Weights of a small image classifier: 2.68M parameters, held-out accuracy 100%.
Rows from block 3 of a small image classifier, named by matrix and row number. Rows with one number belong to one neuron. Each number is 128 + 32 x the weight over its row's rms, rounded and kept within 0 to 255. All counts start at 0. Numbers have three digits each. After the name is the row's rms in percent of the matrix's.
After each neuron's rows are labels from the 100 images, of 14848, where the neuron reaches its largest size: "peak on" is the class under the peak; "patch colour" is the nearest of a few named colours to the mean colour under the peak. Only what is clearly more common there than usual is listed. The data: simulated fluorescence microscopy of cells. In brackets: how many of the 100.
# gate: MLP gate (model.blocks.3.mlp.gate.weight, 576x192), inputs 160-191
# fc1: MLP up (model.blocks.3.mlp.fc1.weight, 576x192), inputs 160-191
# fc2: MLP down (model.blocks.3.mlp.fc2.weight, 192x576, transposed), outputs 160-191

gate.141 128:140114079135122108096158126144085149106172152116179120156080171171095115128142137164123164125147
fc1.141 129:154107124093148143148134128140122162122118024179182107086109143142101130084132111190103135155126
fc2.141 132:102092167142168137083130157112149171147123147182141148127151131120082197113151156108155109109102
peak on: cytoplasm (92)
patch colour: brown (47)

gate.8 157:159136045077126133185104113102093054125116161082195116109144124115106141153124059118160141129103
fc1.8 164:175133149129103140155137128144140135099114125122110095141126126114166126103142161131111105175156
fc2.8 175:150126144130160081088134148093130132168047136165133154158104102182121151138135121112084126095164
peak on: cytoplasm (89)
patch colour: brown (38)

gate.147 102:108233186126128101089146104124100146113150149070158080119108186119160130180159170150120096127133
fc1.147 114:077129157156129140161155162050123080186102134137085152203082128097131089104106083139117080135100
fc2.147 110:127145153150119145144124147120128117140128179072142149089130105095104086143140123124153104139128
peak on: cytoplasm (68)
patch colour: green (33)

gate.82 078:070123102148130139114180151157135139150138106117116124088128195183121099150122153182049147143130
fc1.82 074:172136110047095155174108117123112119083125124116134136116152101082123108067077135100133132121072
fc2.82 066:111123118105120076111147129145111174108092073135130126152140147156114160135130084182099180135106
peak on: cytoplasm (66)
patch colour: brown (37)

gate.210 057:155044182159125095118112116160125120135175171133208118142132153148067120120128114168166092150099
fc1.210 068:089110204142126084075141121161119119185136175122116118101182100169125111088086116154118180114095
fc2.210 068:105121115127126139120187100113080101149066103120137122084120155144114116161157089149081115139108
peak on: cytoplasm (60)
patch colour: green (49)

gate.569 017:150147154095122071100108127096157102120130148165219116112121096083071181104103145086109113112158
fc1.569 020:155156160114089138149157170104159124147086118210143101149106103109152122128138101170081163121117
fc2.569 019:151104129143084100150111131111170146181077136108097155146157189175154105160128143135130083135146
peak on: cytoplasm (74)
patch colour: brown (46)

gate.255 192:116004081096153156168133131149148130154162166123181093116174134090071068140155121153128119118090
fc1.255 198:086197149087209158100178110097153082112069148113066100119130141150169112138107089103130121102112
fc2.255 207:157068060106126112179060145130163131122083137088181106141146101134116092133098118128147078154106
peak on: nucleus (43)
patch colour: purple (29)

gate.441 153:128101068143153152153110088165159186146112131148196118136162174135135149112149135142132172114141
fc1.441 152:120191196113130151104157129104093128158121142094140093159106094125101058119125168251101150124130
fc2.441 151:141061101143150089073158153118150127071066193175120106149108138190096163137145143079099112134114
peak on: nucleus (90)
patch colour: blue (61)

gate.363 162:145128096106132167077111167155152166086170118117137088159107109126104120126138144223123185113119
fc1.363 148:086105090085162129136120133079139054155079146118102146179104171076071124146138115126204127143151
fc2.363 127:156162128128146136140116123097137107124161175089083142144129101073194103121084185097195055147103
peak on: cytoplasm (89)
patch colour: brown (47)

gate.136 148:095130153117115097123113146120133092168139090112114129147189176187142130153145159151158148141116
fc1.136 132:111081128135144057131138174143153153136152136156098101133156156185096104147114132180150137133092
fc2.136 151:152124081146107167134128129144106145132134165056144170093108099114137091132131087115134101133161
peak on: cytoplasm (99)
patch colour: green (39); brown (37)

gate.334 092:102132135147118113103180130129124122151171160117178125122093117163110140189229117111097129097152
fc1.334 088:158191140128158106148125132111184130177073152152184091164084129164101114138124126088136103112197
fc2.334 087:137093154087168097120095114110136121119058106141201098130134159114089131120136144152097126119181
peak on: cytoplasm (81)
patch colour: brown (48)

gate.492 104:160188138114135117068105086146096139146116045114042150113144099218142153141106143148124189118101
fc1.492 109:102122162088135153133174120075116076124142135155103136156143152048154092145124143095169112104116
fc2.492 110:110138167138113119120105170131086104140163099151130158114091107157118177148164160156103151138116
peak on: cytoplasm (91)
patch colour: green (29)

gate.558 118:144111188125131104095142158127146123164183145150119089142112106119077136189162123130040144134132
fc1.558 130:101151095156159186130185108111107195148128136077134170129148161151136047106088103120160154118072
fc2.558 129:141144155133119135049199121113181150129123143105089146157097127118140104132106090123166174129133
peak on: cytoplasm (95)
patch colour: brown (39)

gate.371 055:128151170130132087176116122079183163125117176105164140178126184093193152144194134083087125124143
fc1.371 053:131086102166164067119136109146137157105103136156205158128102082137113122095131187107103153121101
fc2.371 047:105110164109140147132116160103151104148099139052111200139154143117126075151106089136134124134135
peak on: cytoplasm (74)
patch colour: brown (34)

gate.165 033:137157142168171169148112105121094104129073204134157137144106107137095060108109154142099140120117
fc1.165 033:102110143065095160142124112085082118057123122075092149125117125117159102135077137108121119157123
fc2.165 024:128127081173157133110127152145133135117187146140144179106127149099113142130127156104189124165122
peak on: cytoplasm (62)
patch colour: brown (38)

gate.92 108:122142147160126173046151136122123149183143174125131164100164075136122145137095149148155155129075
fc1.92 106:149067152107089130147097156131177123113135120099105136112131147168098152130143151185088117154110
fc2.92 098:120098147151105140093151160108169155128081148089142100087141138087126094113107163138149140129152
peak on: cytoplasm (97)
patch colour: green (39)

gate.499 047:146087185113070112063148126145171119148117111148130145152159129126125139101122124121139183108121
fc1.499 054:101136116119180157132131166157157126076139126088160114138110097108186149176163106102254123149144
fc2.499 038:126129152098092138086112144129174122110148099147090131070118152115119131127137111154102177133170
peak on: cytoplasm (76)
patch colour: green (27)

gate.306 036:105131129148093109163125161090092074099117110149094140134128124128118136123068144126138139161106
fc1.306 037:106143192068111099135125122084101140133091152085098128148111091107123176221224103132105164120164
fc2.306 032:117149085138117111120148149154089127130165142183037180182144103133100160117089143096126166101093
peak on: cytoplasm (77)
patch colour: green (33)

gate.220 176:134082141140152136080147102173138153092130160117145191096174097150160155146127139066152104140103
fc1.220 179:096096063121148125109120118148162166165104101168137083131114158156138140130081115096109219101148
fc2.220 202:138174190133072143100141135120098147132165148092104114144137066099136108111119132153203140129106
peak on: nucleus (83)
patch colour: blue (46); purple (26)

gate.326 043:066152178169127063036155129103115110107163154162136144172095105103112111122093164150068165132123
fc1.326 040:124146120101126117142107097101124070093132137102107104097163160096131180120152139169116087123215
fc2.326 040:143148161129148126106105118102104120125153103076160137169157113153155147139154230134122117166109
peak on: cytoplasm (95)
patch colour: green (26)

gate.203 152:167134147116144133126108166116182118117106080196123174130109128171132146129143109090073175120185
fc1.203 148:107114150122139135126096151106149122120119076107180168090171113109163174180115096139158142135127
fc2.203 176:167154151123053129097125137162127173115091154105128131142134115167113066116128074137077173125170
peak on: nucleus (51)
patch colour: purple (32); blue (25)

gate.485 172:122052109124159119163059136110182113095099168173141148158147184118096217137178136123141064131113
fc1.485 163:129093076182115133182129100125147149161133163116111174126139155118141139127106105025132114150141
fc2.485 180:104203158086105160169122141113125119139165064074163157086136158053162107131154100202168151142153
peak on: nucleus (86)
patch colour: blue (73)